python train.py --model="masked image model" --dataset="small charts drawn from random numbers" --train_examples=101725 --image_size=48 --crop_scale_min=1 --horizontal_flip=false --method="mae" --mask_ratio=0.5 --loss="mse" --encoder_arch="vit" --encoder_norm="rmsnorm" --encoder_norm_position="pre" --encoder_activation="relu" --encoder_mlp_ratio=4 --encoder_head_dim=32 --encoder_fused_qkv=true --encoder_bias="all" --encoder_qk_norm=false --encoder_parallel_block=false --encoder_inner_norm=false --encoder_patch_size=[8, 8] --encoder_layers=8 --encoder_width=192 --encoder_positions="learned" --decoder_width=192 --norm_pix_loss=false --decoder_layers=3 --init="lecun_normal" --residual_init="none" --optimizer="cautious_adamw" --lr=0.0022 --beta1=0.9 --beta2=0.98 --eps=1e-08 --steps=27500 --batch_size=128 --epochs=34.6 --lr_schedule="wsd" --decay_fraction=0.2 --final_lr_fraction=0.01 --warmup_steps=1370 --weight_decay=0.05
Rows from block 5 of the encoder of a small masked image model, named by matrix and row number. Rows with one number belong to one neuron. Each number is 500 + 50 x the weight over its row's rms, rounded and kept within 0 to 999. All counts start at 0. Numbers have three digits each.
After each neuron's rows are labels from the 100 images, of 14976, where the neuron reaches its highest value: "top examples" is what is common among them. Only what is clearly more common there than usual is listed. The data: small charts drawn from random numbers. In brackets: how many of the 100.
# fc1: MLP up (encoder.blocks.5.mlp.fc1.weight, 768x192), inputs 128-191
# fc2: MLP down (encoder.blocks.5.mlp.fc2.weight, 192x768, transposed), outputs 128-191

fc1.319:485466561451481484484446522532389522449540572546513501419512539485569521437453575569448532475545515536430551499371406599543433506391403525485524581501447558570577528526501485447388574477450546
fc2.319:475495525517485461583423516554551596536527506501550479456451417609570479546471480513403520437433505503456479492550562544508461459464475556434534499419534498543496467605524480474476558489457501
top examples: dark theme (100)

fc1.410:502564488474492574448510449507567577522499532448413527553480530436458449449560474529596454479444517556491522550524416462619522535476517471491519386442437545553467429515525528551467504490546465
fc2.410:497486508461499440489460482486418527455407507448403525532472503496457427480466517486501484550491492518400457514540573557535492435479525499553513603601557571529629475584563406481539537585552563
top examples: lollipop chart (83); items: four (37)

fc1.490:553522605531447583452449480561452498445446531398588517573434490503615498470475421465507519515542518375457490367575449495466429524520531590476472518463489526546497472517468541608537400570472512
fc2.490:474490448521645436511537529487559590550482487508435476416518511492448507516451518524440514488481495538560538545448535492521521396536498395548460436556497555469540430464507436473494563458590463
top examples: items: eight (43); ring chart (39); bar chart (38)

fc1.153:489437447446525434359480420490471503492561566461517519586458546492534469485577438456524460522434470580528519438442535564565396459436550621454485490482478508540510424514587454545513532549523388
fc2.153:531641497516472563525406544579511480543506546482635516481585485477379410556514547478481570542552551452538498509473467494481514568489438494622478465390433494532459418524569563483446638551513456
top examples: horizontal bar chart (100)

fc1.683:516433381521579556563462558486472473579471538486616503446476470478547460516499513507480543464497574560427482486544517447435573602643560410550481588451506489477472505430466526420542481489484489
fc2.683:500499494480640479536489599504572525549413463584479579412461476462476488572508534514448515522407493468488525448481471423502560391430470637473474552544485547471592428483536554417574541458525482
top examples: line chart (97); one colour (97); dip in the middle (30)

fc1.543:397529459472471461538600419525479507550496501443476422476602578501452546497531516528447517510513512534492486515535488592529554499477430539541540558496430470579547554498636548479472508528560447
fc2.543:540468518476542579432448523480469536436447356521577529430466498475590609513431464489534488538456516502519391509566535487537506443493566517441441579550480571513648553462544502518598507433503455
top examples: radar chart (50)

fc1.720:500519462407537541461482439492445500458475516457528512532559510494381543585567548475546536589560531446559540516497516531516403401464495566470522389519489513541527580499492449533528395500435476
fc2.720:403444551523483539416587451479489497515566471517505472497514541551524456434518494511493474504522411508451466433480471536566420501400416632418625547419584455523560577563504570378473523355441539
top examples: bubble chart (53); heat grid (42)

fc1.26:444473471504498559495468490590468494527585399493454425394493530600504569576549480495429477487438497475568526542479481470586546409460479583532530449533464460514468424497545431422564440463635444
fc2.26:523459494442542555358515448481528435537495516536546633524506471432533534436531569490607543456480499495509458563502482447432424416555500468521447633449620554459501508404454451547502455409494455
top examples: scatter plot (67); falling (38); dip in the middle (37)

fc1.592:463469467454441480431512520544496464592565463515489487573522502484475555574520507479453409494497424510539494532460481561546458443388505506513553538469569468505459547477597354432479507524479473
fc2.592:501484555547454477523584476462617477481486604598514621550498542523521453455471462467507521571572483579469604473410593520453481519570409499436426527538450510377524509432392536460468598503556547
top examples: step chart (32); horizontal bar chart (29)

fc1.546:394441513486515584462503426574471587449457534453490495475572582558387486458564442499461490552536465545482423388510492560467468442403499599545528571458535448463468506533524543443550514536556513
fc2.546:605454584481496466585520503487511463600591523544491410426432465543560551560465468518438519404495536518542441538520547484514511641507453340533480477540555499486564531451487551541510439461516511
top examples: histogram (59)

fc1.605:606501480498515416576479491471448462524540527481605580480501487401528514522418562473518536444452612541518505573516438567465484585536503401495553426499520552483557518412472475490518414477432512
fc2.605:480485547539390512531467500525440395540571547501545533542491476565568409526589514500576563368491523469502485515502480401461487594543456454518469441579528495490560482522428558467408489429521514
top examples: bubble chart (48)

fc1.577:491444494504468490464548460496476508427506477537550530573539550551575447493482464534515443471485455493421366376543483482543479434411453508569499533484497487546536497492392580523445617523472548
fc2.577:580513543463490539533523570532502441461460507489509540496479463451569549570436540504555460522490594478548540519421462471575472511588514569559549402546404470523489480443485479479468446547527469
top examples: items: eight (86); lollipop chart (57); bar chart (39); trend: flat (31)

fc1.589:550434513487472526519508465565573458498484498557497474432416423450561493503486436502427452578579463530475432482540472529510415479455535480467474507481550546497539559457629440425474502443506508
fc2.589:537496511473544563515443537459497534422429539600478504541505553550498511515385516490542527490472513459487399475422580459519512450469586543468548530674603454425522562528521473498455459514500577
top examples: bar chart (46)

fc1.96:482584452555488535559600504456543435435505557412581515533413498614469457463547475552457501567501541525540443503486530482502541503550439546467528527531500532429524438489487542566423495598573454
fc2.96:613525603427506349558451520406529493535485455578473588434487496443573498531402484511472478495456471433405514579520488495520572521503491431514453468604496535491533480516490432445481499468458502
top examples: items: eight (44); radar chart (27)

fc1.689:439478533507426545503500422528523574522519452518579389465539430624352525534571593504487474531498498476497506430470563555549472490443478462520465560396424483458545440495480449546478556510440524
fc2.689:424455451525473534498520557504561449491476431443497494571587522569418504494574553492546447556530498571450562428425507552588502512515497435572589385451549487407470511580472521523465449502581550
top examples: histogram (34); bar chart (34); stacked bars (31)

fc1.349:515476586534536499537597446493507554407535605581472585458554569494540549473511402595520467455432450496481542463475593494503540499459453520396494516526439580583490437519464479517438585474463497
fc2.349:430479514435500495446475517501441523588541575469447494528393449405471471569440520490500449586568490466543538537630465470471455489465556419513536478532452564541428547498511423499501538371544488
top examples: one colour (98); step chart (90); grid lines (69); dip in the middle (34)

fc1.42:478516565443508568505412463480428486519597491465556444497508494543561528520434403490482498457469457517459468401435557463555526467507536533467477589481522559529557498522505461503471408470418500
fc2.42:439464502463561525493509492462571604449535498496430456491458547487494427455566453467456473499384453520488492477558405595561473451463495503552510543424549528517517438543505527446492550499464453
top examples: dark theme (92)

fc1.280:453525576449479421462579435471440529573552453469521418553439488510548479498434584533413436514502487414494466542563412496504455499436410489424480460509560347484484534461549473488520527507516549
fc2.280:462446496490465473425445563487434473449507493451416405442523461482413392395595472485528530466509591465471615420528527500490577560566491437484505449393464565405537563540504590496507510441447467
top examples: peak in the middle (69); histogram (40); stacked bars (29)

fc1.117:485531527556370461588487523533549425538443490468461546464563480529524523494538420530469426467494460578510417509417532509544439416434546440457541538490518603512499430450490576419430535513462487
fc2.117:495491470417466422553464581531449547523489517479402549397538469501472538551493489470496528472502578443519485428469603459438543527549510464497465395508567502390533508441472519488580518490555541
top examples: radar chart (100); one colour (100); grid lines (78)

fc1.302:521411589505403514428528505588486523453504434404528586452522458439439550426552423518410521507472480343434539429515442524480551563464466591491476549530482433483481419497490565501510497538492498
fc2.302:453437474543543415539526488456461407535493431477520464523513518472537433446496491517402526483523485539527452452497562539444508455534483557454405615542454508476454485631490457424496505469472497
top examples: stacked bars (70); rising (37); horizontal bar chart (29)

fc1.522:541537449617410490467501490490504465517479530426520479501435518529555481423528521561537391540467515495519460482550514548459374443448468544578545562499509467553391526526507473449400562497471510
fc2.522:437486529591546585552524387545495488413474500447495501516478501479471441430475418489578542588508491471479523475497418528473431438474530625439551499537527544500542463649451551479587481489529477
top examples: items: three (55); bar chart (52); trend: dip in the middle (51); stacked bars (42)

fc1.524:577539562514450474538492507508498520520542506561495561589568495535525498592429566527410383549593485462489554565506502567468482525459465477372512517536546432442556495526483456505464526554426545
fc2.524:521456574569543590448479534452549533494521598537502471503551494513589361537455479521443550432549492504444417421490551453515508494544469452500443498406465485500433479487535461435479601414527528
top examples: grid lines (83); stacked bars (42); items: five (35)

fc1.291:487479541509541582537541429440483585423559603621466410547481586482491516539507483528435430449528545410543476460517486446357542463479529596429536404502542560538530470521493509481496544448546517
fc2.291:505604481490433484464361622513540465551394445486505550527537478594420519493486473492537555511555510525527527491576485473559563469473464450604462499553481443480543459408493489538488518513535474
top examples: grid lines (81)

fc1.633:512483566458437411581468438548470576660512502581480485529558477556455482582453503521440562495456484525473484545496439529423541587537534440558510512493487404616552486487580514441444562401381484
fc2.633:449438499593481564484523529484509484378449449470481499483442522436502554504525550478539459483524533409475565477459478490521473380410513548508523502538414482407557569536509526451496414538546502
top examples: histogram (31)

fc1.754:546488672459500392433431423498507565587493530487484466528522441465430427542498436505408549594467525552496498543545461556482468570486444492563477437485491456594483498455530437564494486481446475
fc2.754:463496356539475520456529617478524458485470490546489544500407521462556500405466597516515411457511481409497517469541569469509533461454597482425531465532472511387528571577515535406540464500471469
top examples: histogram (34)

fc1.50:552523535524327465372412460572402492430538452459531500556456500504513502444530525503508506507566479442463508511538495449424434480549546668406473502527497498469628611495459503579396448458458546
fc2.50:440471484489599486561589522475557503587441513587502529464586471505512522510445509498491530435441531562538490480478430495511591527492505373573495499452441517545449430476482473427574614477506479
top examples: stacked bars (87); items: four (57); items: three (36)

fc1.237:504392525479490547443443525528453506503499482508467523427461639483500529465559452499541454456471552507511507514553477470566495478523507541551472556447457560453567415505504510509496497432513397
fc2.237:550549559573449561554522470505575535454465517505431541534566581513555469511432522482438456580545477561571593446477505656511422533460408548486491512499449506421470593584481561497474465572544445
top examples: dark theme (100); items: eight (48); stacked bars (42); lollipop chart (27)

fc1.12:432461412552523576532493593521549486501548413535565553435493507485548530498423484505567465483448510503523514424412537483489411562489489466513509485499432529464616510518518498388561413454433416
fc2.12:536449488467579462446522571456572529502383514482420511516478480470527473507474574523536444544416494556462481541540483447500488422431467451573584656451456580387431487449449446461451567547497495
top examples: line chart (100); one colour (100); peak in the middle (41); trend: dip in the middle (34)

fc1.477:484516566467458539475505447528514511477472438486473426456561463517537537400526501590517465547530461522493534575509400558496500507458513482497479571429404549617478556528461456480433512436441477
fc2.477:521526514551493489514437494561577462437388496423522460460465508500591461460598407499487480524454471608534476501549497545551469378423460540500423534528511468495556600600450536412571506505429534
top examples: grid lines (72); bar chart (36)

fc1.218:494506541502516430460546505433448399467571566458527530535396535561584516443431433513489520558607453478458481499425493383443532523518430561577505410487503491528526502468416548503494566413461536
fc2.218:540395456490498419488528514543423530432502460454475452599529481473443555519471445485496458481428501479465518508607527553558495497533531482550449600515452588457593430571588538466483540570470428
top examples: stacked bars (43); pie chart (33)

fc1.442:493558503499546413453538472459513491406451596515512509494530542515409536439533427510560432509479448482489526516473537499586574489419539490415485505534546573574446467554441517485459441511492451
fc2.442:448499454548534461552535478494546490509544524459526520539544507453525498470400611519420518531551575619570484558565564498487540532511492473559620540474314474438534497536524464470478496415443526
top examples: step chart (100); one colour (100); dip in the middle (46); trend: peak in the middle (33)

fc1.327:501545461545508509495436539486423438516542554442534380473526509459497447512539411478496515515373464506391462481478626524561451590488481566439546492465444584409429510465397452388489547448472554
fc2.327:560554485464525574481477513450407504474470513441481489522562490460567505520495395484491472530444470442500479465552503505551522501560520559473530473506496530479491389457461484498441485419444397
top examples: pie chart (51); ring chart (49)

fc1.371:467454537455504491519455559530445454511538478523647464518443507594522654477397413551535507559536528450471542493469480493492554552493452549439522546482522482455550416385499557481519487451467443
fc2.371:389545505557465482519492412526546483485500495516445539492513586513448500551598497539512603447558449512465563461522569544476509484500433475469489512467443546560499524644591580519557413403526475
top examples: scatter plot (68)

fc1.233:501552568471526449528497422451400513498483501564468437552463436614422431484562536475414502506498522427520391411526492477556444524386524599575471511401500473469465438520480578531558537494526537
fc2.233:413481472564500470508477504572572495518552394458433415559548509481429475526467534485449526483491474523557419441498441512538511407421428522485522497405422528441427661583497570585490492480506464
top examples: items: eight (89); bar chart (46); stacked bars (44)

fc1.583:492566582507477539452617428504526487480560550542515626563497486625528430492525468497507520469474489514351544499463458403496540481526507586466469474460500528556503407514542523542510547570593469
fc2.583:587548516452588447604554473435595545441483498596551563587516523537566441476468513473481542497486552512478427483532561458543496555500513632494501505452472454456580431452626521455460579490544540
top examples: items: eight (63); lollipop chart (52); peak in the middle (37)

fc1.261:551529568559527585546560561449503442489530452421442457471531582514524588459504423619496528486488441519403504521502500393556501499501445436550516527542369429548535551508489574472452539543487509
fc2.261:521561428503494515512490583540509460539452452488613505485534465452435481491541531503492472474540494451524497455499586546467359429467525506484566503501519542516439460521517470401484550446417521
top examples: dark theme (100); ring chart (40); pie chart (30)

fc1.129:464477562514520413513457472510369474446385510542491431511525489578576631474562480539493484597563611393548543467509435386502482475509517593561482498458551515513452488471503539429514496570523554
fc2.129:527574497417539494490347505509444430442533498469426588510545504526598502535565493511535483595465517508524572500495501452596463409495504495544498539436455573501508474518582506487585513501584556
top examples: items: three (41); stacked bars (38); pie chart (35)

fc1.155:500461481519490500479572501528597571476546436490513525485427526478516549421377483590393473463482455489443595461559549494483492428510432477426515415510436499532584523538492504561474591457422527
fc2.155:412505513483536480522539434541520513424470486509557464582588496570436517514549427477538498612550500514518434440535433512521468475510591542543555473493420474518474465485570496521488466576538486
top examples: heat grid (89)

fc1.243:555489597465558549548502543467487459563566550507487547543388495546619473467492473552389533389465505424541504524529453436543463566358436493511462585487494510478552428481518605516565480410563465
fc2.243:481482430482461578414510445512549597463382405481576503574590508575487451502442554491477539571515434514482478484422425494536462361507592644500525563413653524514391552555513514513448547532531437
top examples: items: eight (83); stacked bars (44); bar chart (32)

fc1.228:513496517585440392448487509468477526459467519481496372464560466673389507459439411482497478461479480465508492491558579513483525557482466558494498551500474492501492514460440438537503417522535450
fc2.228:600476546449516475402443509465412472500524419490419429451532540561495556678469539441422569528546527525559411534460490450551494450525547544474501516498544495479497505430531422518429511519471475
top examples: horizontal bar chart (100)

fc1.363:417462509432518564444496429559467517528588399448475424509405530514494524530533473538426478469445489479517534544492360450544439431422466489576439434506473499519485438476575441496551538495621462
fc2.363:526507482492508499468511465480515517468474554565626622482544455477607444493446565496579577512487470567481534517526536502400434445617489500465507664527546502484443546457394468530413518457503504
top examples: scatter plot (56)

fc1.760:494437575468470529381480509504470537463561493443533472429381512446548410518439409431437466602393436497467457464514401517510366422515528561502413563520558557463499442502470454498505479464544555
fc2.760:488466516516494341585421458508479505480524434490439528516484511515535448594546508478473487443559586497520538505483533544410481473578519469444591513534460451476542517560477443436485488532504442
top examples: stacked bars (98); flat (36); items: six (35)

fc1.131:491407435536536561517628506528603553536543486487537507431509509432472604514371567524475548452477537547509451552458460610505527491413413419509523569409435479443620561449537492430497540476420453
fc2.131:497523501445500455376439505437597419512465526499506564617515481453468462503572396499566459524564554533451530553511509421553562498494532404552512487424429531516408480503535499508488562506565460
top examples: peak in the middle (87); line chart (57); area chart (43)

fc1.656:535444504495444541390444465478429548504496445435405493544419537455610447573547544493544467561492545477523466460535515423464428485455588581477465535444465473450531529489463480492449508535524521
fc2.656:435450445572556513580576503454564461570516447441582519500593506509490579506442561477463607438524521506568505531493517580456591473562491411476513411471423548460501528527444478486614447448472426
top examples: bar chart (68); grid lines (67); peak in the middle (46); items: six (37)

fc1.758:477596508538420513545431416485448545541505446522434457493463475482628429547462496589439487589467520471435438475586533430402444537543479506396452475408503482526495562422550549488532474455580495
fc2.758:470475510521545510479413517470550561502459505467470553569515592523439340554508509489467453502515548502523507408442521477469478434453515541590438506513451616441497472605518566464416604486550525
top examples: ring chart (56)

fc1.294:572505521539445536584488595462522504481474498565495507512538413540619539546536457474533462457443492534533542559446469449507519486530530522481487427539380545502466468511439418535472472540552496
fc2.294:494550490546436531456515493531503553465567459454451508576532595503412503468529472488503437501510467448427552490497568564532476493477510587551557498474588482497482484517516558537445509496483490
top examples: lollipop chart (90); grid lines (67); items: four (45)

fc1.388:455525543484503497531584466457454493422509488509474416513475529483591487443462493574533466510479492369488439486557475375567559472431450647560479529562433534548519432493498491491507524508499487
fc2.388:555484534497494519515454459483459440446511453510495533459495464461496522540531509499499539542448446534528618565530414549462546532519507548529483549536468457539445447488525446472584605533462546
top examples: dark theme (100); horizontal bar chart (45)

fc1.392:517508566434488599505538448618522512524431438532536464404513475474512592491518451552466466411526557494465639525468532490560465534500488521416567511482450434515505517375506547515522492545475541
fc2.392:454382521443475492467597426511493422487522588516564442486435531529566499481449418509481428432423412459464505441417562477521411474572509604442520569488492554541430545446445508484476496450477498
top examples: pie chart (62); ring chart (38); items: eight (31)

fc1.660:439443547464480559462470517555472579452508517497425540558456517465448436374512423572516409531428486503436544467530419541482426428486504478525484591421475547457556445504440501459512514505542524
fc2.660:650508576541484468563453485468468462524434454552443520469440487438524431570519514468465518466544543525480487593474508518377509517487506457522539427624605484532540557502476404533523502553573547
top examples: histogram (53)

fc1.745:540507536539445500490446503502469430516563502511520480497607457463532537489607470491474462528503527557470492498473478449457530482481551620516467408537438548529565407523471542550522496583593485
fc2.745:503474452579543555519502526469541619519512548476427500483506598475457421504425553482462520495452494571481434494470459557480520474474507555527571600491497490484406550515504506581481646444427463
top examples: scatter plot (70); grid lines (70); peak in the middle (36); kind: lollipop chart (25)

fc1.192:470441432553426408498511500520438548522477587516417552477564470507464587536537559492465539583541460538451405439434539569468451485394520562535571550517505483539584520505575420472487589598526638
fc2.192:576445530479526402486444612489396459534490507463448610491456526505600391483469503482500504460402558519463442540533528411486484498485480388537456611476464571534540492469525517436520539468490531
top examples: grid lines (94); radar chart (52); horizontal bar chart (48)

fc1.654:536449509453487580522550468415451521399572636558476602554587494420511442516464495473464473523613458445496538505429449550414435513490518558511648463530462470554498440520501415479416596532453494
fc2.654:502547488495510419493502489467504466559465383516536500537598425573460446492570541514475526529515456541500494406592401496573548559531424480540474514474494485464494478574567551574519575584545528
top examples: scatter plot (27)

fc1.525:610543489514429400536456407523514465478486473595497543627553467535541604468487538507513383552537590498514547489522561510477418493402485535560562539550497402476528539462459481496399559635465578
fc2.525:479509515462656507503564509477520526529502422464493516463450538479573452506462481499432487502430524466471548504568505416414551501501481463502337547530456498528535492519543478504610580539544451
top examples: grid lines (100); one colour (96); radar chart (91)

fc1.338:506459537543412508500427569526436423488559496553611474469569492623533513448536393489515560467511451445515505503495562445488536528530510577505480522542495584511484536473435497504501350416460433
fc2.338:502449536465499575514451484488522430487537435421449541514501502491540470519576463485572609446503479508508604493569485512466550452544481490530550537444543564505498553569534454615452398453525488
top examples: scatter plot (100)

fc1.208:454584583559493478496474433589471481519518446526576450477473424523568527473467393536465515473463578427455497502518404491442487545446503532450560510480541473438443524461513543470529541440550541
fc2.208:521464487513455484506413516532488570452552507389455626463505470580486438584586582508499422543462641521534539510493488490456510553425445494545502440459516534438500541538481552390455561492571488
top examples: bar chart (30); histogram (25)

fc1.622:579527556444450505484498583561437483445541404463490579483526520534420618507509564474447431474607472523505483529476409525582370538413550509515533557524533542508529513503542556445392442537511562
fc2.622:442436527401448566476480406523450498474557572511476567484437461552460481509502461516543555480480438503544486470405583480471458484566515545471509466448456556597498441482522403505458561389403561
top examples: stacked bars (40); items: three (31)

fc1.759:503478477470526470575488469447520504551348565524397544453432423489440477500501428517570465488526535479525539537501437519569493588583503449523545490471482568483445496485450561445474396532578443
fc2.759:471601442503460391486581580443517502503438667472489475445543517510481462490383595546473524421529492448501569544567510483453605470625521435494580473553484555519460542562517453462427453430447512
top examples: step chart (100); one colour (100); dip in the middle (43); trend: peak in the middle (34)

fc1.300:376506445584507516540497403526389537469588481545497512413516485554438511497453525489512517404466459538442468515542464507460582537561485430468501643457485570536505448471496478554521458464513406
fc2.300:516450517516557555538471589578446532488491484576509469483515534523497597543433422519579505406515501427477588475473561491573492504538513526526524488625481420486619498531510489529443498503493544
top examples: line chart (33); step chart (33); scatter plot (32)

fc1.634:452502397495463471444564430517534496502482527416481460488537531500382508540550528505528393579489449520484484418537467533453486408468620546462682527516548534470406511503551450489409433555461546
fc2.634:579464563535496573535533412454553523419429510485449496485475516552478462556583422527421516505532478478516506517504396513508474460520496552496553495497500488548515424566497571470452567473596527
top examples: items: three (89); stacked bars (62); bar chart (38); trend: flat (31)

fc1.636:493396397516492542522520563490480495540536579483603446506462492568501487541484484527497528478512521606364416445532517466515521597645594414537442553381453523482495572437432512444445500555457578
fc2.636:552560484510655452544445575461556486528458444642453534481450431536439502562513507548501479459435492415455536484514492422566582390419484658512465555551465547491580428514526533451537510488552487
top examples: dark theme (100); ring chart (88)

fc1.390:564569525490517443469435451552491496490417430497476532496512291463558422494564511450449469534491548478489459463498525432459442585536652546472469484381552549480457475444586544456540420481443409
fc2.390:528583475465537549477572548531469503540493570494580360440448444463525544479464478490511445386478560444554462506641455457524540438463528492532497496549453502541529491422476444478495532431447424
top examples: stacked bars (32); bar chart (26)

fc1.544:474445565430465530479451447480396427506521462583463498487462492489464478484509402517572475625482465476456556474504448445439337483540550486628449516558477525422617525476458465524477488555451460
fc2.544:583452527500505529508522451543480601516561547483569580430465511456561541532425478506457561558501449570492430510540446502342535467619530579481425546448426552537507449533518481424505513385460506
top examples: stacked bars (50); items: four (44); bar chart (26)

fc1.432:410454500545534532506513464488508558578441473527507549436411523486450458513536485558543517498444526453400504452535533474550475489410467614545512587402446550526392459420555597486500532480447532
fc2.432:535525460551516467454560496571522560475569495526452557576509484556461478493499577519418484465561550589522576500534401464443510511516519456499505432530564455523649527530577455437514530510585509
top examples: ring chart (53); pie chart (47)

fc1.306:439494402548499527538573559526502510576526493437501551382541493453458505466362546551471582503519522523486524518489533613451490497576441497579563513521457419434594537452465468436481496506376419
fc2.306:533558514447518424404439447495458517450454560524472526633477505469565488459556443501627439535538513486541503482485525435565496430482610466447480510453501506484386454578552495446483588502567563
top examples: line chart (73); peak in the middle (39)

fc1.623:475558432512523541521469389484461532377475461512566527431573492549600460475572508497564558522497584477423528534527502517474522519446491535545606481482494441536536611511419470449493559461433583
fc2.623:528475449467498493525465506512465540483450580385465484443519521616572460543475567503413477512515575440609523463525484493508517520459438548516598498496532544444486514516421564534413517494420411
top examples: ring chart (54); pie chart (46)

fc1.14:504545472623493455556478454530447429544535494488533391456565425579464446474616527487541485550482631643503461476472435536422557514509496503509504496462462515519448500456528569503555441606515496
fc2.14:421480441586457519492453470500494500494584495498490472506577586536505409487447564495489480530434456605425443483476528516411460436536445520459548677481510649480512535526467438505478519496582507
top examples: line chart (52); items: eight (36); heat grid (25)

fc1.557:480520420532590527571585521482520527488469551509513503424537505446568582547470496497469498546466601574555507497453498621454502516463401425630598557470460481521488499437564450389550496561462469
fc2.557:486469499538511500523446507473557466535480492462512564504588510470483538527415553488555557557442498531571470475512452498390591404516502538490569606411392556484539472478468478482446465526471458
top examples: one colour (100); area chart (51); line chart (49); trend: falling (47)

fc1.88:536524514472491426562412452443377501499491568462468388460580512535553572448487495473610557507539563502493519503419497537518522562527510424518429564431507498592404492417527500534507499425580487
fc2.88:513446507494557603446549479545584507467538465524562576541478508453493437542557523503435450444503493467526521491642460461533543471495487559516503426545482469484559489613549521500511525561444489
top examples: bubble chart (50)

fc1.264:519510481502489390522447489533398399432522477452484504436559506474462589523474562448465522509599482544523495492476498535592414504459565545372594609483474610478527488471451564498441489443510469
fc2.264:556495549411544403551551500535487601541489401430400526463525482513512490578468508506337553364499434440515581492466488575472452418500499570481478556400447464547488439546509429436501585441530471
top examples: bubble chart (30); line chart (26)

fc1.119:498410489406517557531561415436475403469549575496472424566445544537541538490462397481535497494508402491534491498514558494516507460560489576415459426461522517521433502490381431519506538503372479
fc2.119:556322485571400417474471517566446489491538496404608559470462502502455409480485548536541497446490518501448550498424564475583500442457505541560436623561506566427554465554508578503557443496476491
top examples: pie chart (47)

fc1.765:502513471482473533484464571443477473531450531554557549544467563601437580498482534515546510567505514483429456438516583518539518640525514425558512485503534451391537588476519456575384589509439567
fc2.765:492445446532610567549408524523514428460528421589488611535468406526452556513567505538479555409507534512569481525462452479535549491454475593485474545480493445507539503439501565502562497477525462
top examples: ring chart (100); dark theme (100)

fc1.39:497505412535431470464455463522522596524496425424461468518485542435410594518433487517508480548600517517491511547580460478504384440556466536488736461473483522427545553491548509494401444460479561
fc2.39:526480542478531483515525534512518452431419509533551508480556459605514472500485492488486542415385472498532493425398480473577620504466514459540381579560488479554453477563453500507559571515554494
top examples: items: three (69); bubble chart (51); bar chart (26)

fc1.28:507441563501452448527533441454548472511488491432561579569503544543487594497505523497545499452596527455565497485432464608508521562537480487391450434446478510486446484502539518580484512380539466
fc2.28:458465554552516508499505469497539560496496339568528395446493482525497504485438443472397527574501494465496434454565545435517524498530547521535491554468618508512442530407540454435530546451431544
top examples: heat grid (97); items: eight (38); items: seven (31)

fc1.734:595469509503354440475433482420421471466489504564564505575508467513495427407548497471555500499449517416451402483556512459467419517500577500493446382488526521514474518484415535579476476464466634
fc2.734:452535491500543541466513558470572548597487518455533546452518477448526564543398591480488517415515440597487537491527483522453589422491448459451636572445395523490468503440519440479450467486517521
top examples: items: eight (75); lollipop chart (63); dip in the middle (35)

fc1.708:495559556490517537564535449545531560387447454575507528522545440473499537408469440501518520520473462474461494425553517459528550502544550518354490492443518559545419492464564514452531567483488570
fc2.708:470490515513563604475543519490482511503581488538481563505520504553570551479449554506358479510484525568468391517522460568447459549537440491534559570509522433529505521520556518478509542474455486
top examples: peak in the middle (44); histogram (43)